From a checkpoint of a small image classifier: widths [96, 192, 384].
Rows from block 3 of a small image classifier, named by matrix and row number. Rows with one number within an expert belong to one neuron, the router's apart. Each number is 500 + 40 x the weight over its row's rms, rounded and kept within 0 to 999. All counts start at 0. Numbers have three digits each. After the name is the row's rms in percent of the matrix's.
After each expert's rows are labels from the 100 images, of 14848, where the router gives the expert most weight on average: "responds to" is what is common among them. Only what is clearly more common there than usual is listed. The data: drawings of small networks of dots and links.
# router: router (model.blocks.3.mlp.router.weight, 8x192), inputs 96-191
# up: expert up (model.blocks.3.mlp.up, 8x384x192), inputs 96-191
# down: expert down (model.blocks.3.mlp.down, 8x192x384, transposed), outputs 96-191

# expert 6
router.6 109:500533475519542519549515505514537508405492536514516513489526477466493466429531605553520563443454484465439527499568503415563482545527522523481495513522481472541513561448469533473403537439558502531451494456482458445546510488510478465410490540457495507514506500495438421521510505497541432529
up.1 105:458492470484531498454476518430503503476412503533498472536547566478459510506520512511591540478532613426534407490409493468500618527534509556506413418485507520518489436551532450479477377599479467457500442492488487456468470494501501494514513486472564491497512527532555522549561549464456498529
down.1 106:505469480451506557542501507588529453485460457474454513539562509537420455450578472612458510481428543553506505463530509480475516485547459547428488514574448543560486558488470543518512482495459501509566506504530464447448500513533485411485485557374496553511554470549523506465471450512473494572
responds to: pink dots; nine dots

# expert 2
router.2 097:475489509432468470453363497541557513519487502518492517514464468460494454507489440447560476562439540526468519442495519500528540566490475466470514457516577573482604463548484500467565512485498495516521466482505519500465474506527527560472495507522472478500551424512477513525515455520443507478
up.1 092:551502517488540488545565473427479472491467455449521535543562496520516530536505483505575470525485520438526495559475481522514512515586528536469498463483463495546433479494499509556464451511490527534461471577525491448462504470438528495465540552500507426565440564465573511475493519565469512476
down.1 079:504513436563493556458563519509536490474494463455478500507547547588466480526550501569477516450501480552532578601514445443437429457502461502488445481472495482544458525472487536453459440452506564478432487474534524501464542435481588493522553471471510462484518457492538488525481437523502533547
responds to: yellow dots; green dots

# expert 0
router.0 098:537505492510458474554532524481503476484508407554490508458405531436470526485465575521565463502461480558490497570463471446488489426504501507515550455482438437531408464480509578535442478538535503466531525515449491546420465490472453462481470485430448527563434538542556538462565495508493410444
up.1 102:515515438519487486446506462527444498518569492615540484504448434510497516470608503515511525498413484381431537543484498526499518475434544477453516476530453540536508496485583433514512516456528471485500539500493423495506492551504518446454480498554483502546573489440496513495498489479493523559
down.1 105:492499544512390440412529539420481593508495499579468461499447524554539523474438525518486481503479516455488425503464485478445440492515468471506522492473495569483455514438591484530438452464445535485511525513444476528535479478514508533522459469507428470529548430563496484520465442502530554515
responds to: five dots; black dots

# expert 3
router.3 103:517485544555543522532495410510479527519521549561534415478570498537543537524436482509424503511484485471426571513503457443449440412516531529553527569436428473560534559498484489508505559441483512480538519570477441539546469493527451461545492482515545485461467576589426478466421545483499476487
up.1 091:520438573515496464440492508425496442551460447553496591562533569496545490486405538459546542448569485518460478511498465513491551534466495461424494470521544555430453512537537486507583434485485518545501445500433484485552514465552558500510507463472490422476477498501482412535485591521522511514
down.1 088:535482544503492454582453491493476507474459440484429508532504541478459429460467509548508521552533529563563419455510495556525564487533444542531512501506427539547471566489476462489491520497473527515518481530425566426490470545484495488505584506498452441527558497483501602503531549535536496410
responds to: grey dots

# expert 5
router.5 098:484457573535444512504420527494490547518473451542543453505536516515506498448539561494536468409486465459554468518493529518442495470506464489525523537493540439416424561469558464454452569582464525545562541542458528473507527534472487525480507469494462510544522489503502461478475461492502467498
up.1 096:466518491456514474503455489534572592534467510517412461494564504475489514483529480568493585526498540475475489499575515486476457465536498428491485542482461484510474518540520418545502568520502518478511527475537519517490559522571463486412465461487537493435504540534465449465472540473499548539
down.1 087:478471464530525522538523476489509487448505519495452498458491467521480493447510528521486526492471446522466510497451531531509501450499477487600479485512509477535543533460424532544593444431468504453534475531525521522464420462498494522483445545590532520534470463511509518469457436447492480521
responds to: orange dots; nine dots; complete

# expert 4
router.4 080:496506458499532531463533508529457472481521501428496453508461518531545434537512486470482525467523466515474427529501487538561508501494505527548416491523522443473491571508497545510453564625498533550547496515516417563481487518416532525533501441444510528504474449495461514489532434516526496444
up.1 100:528450469476474498467435509508546507476528501532498486460445525481457541403550614570457521490585476546497462583596555467525492503541516485513511501532541530531523481466583590451501512488501501509440513532438515436557528523550460500393565533430500559552487439516522535518558484539551485480
down.1 106:476530561500501449466492517531482538454481481553495473568490505459475509438498499451534557537556522438479523431522473443528454514469534464476493500536514531500453468573529496422521482492556500513466523524504476484443548480513407577510538484452481397466542513503515515523470578493541474566
responds to: grey dots; white dots

# expert 7
router.7 097:528498502451461522453553472479496452510502488468524533536510493556417492565467490493491446506509546514521497493486492465485538525518545455425513444462561531573450501532529526457574397463441499499465463484505560449480429457476498479462519514500516399465499536437563581563474510550478581504
up.1 095:496548438576543510559548484390485554540424478507539489539486487471526488479549474532601492486460459471501468502571466509449424534445551492450508566523462494556552523437521555555482503465526486490460564556527497474557506431521603439512456525489508504570482476451481518524484469515478477576
down.1 087:553459456499518515531562536519472542558531483527558563526523517483444486561466588608529471549513504529443576551489562413494526499482500488474480514486432465507471486500455560491506500507511458489542570535504442524445464519468544489473451451485545508545467539411467456522429533573474516581
responds to: teal dots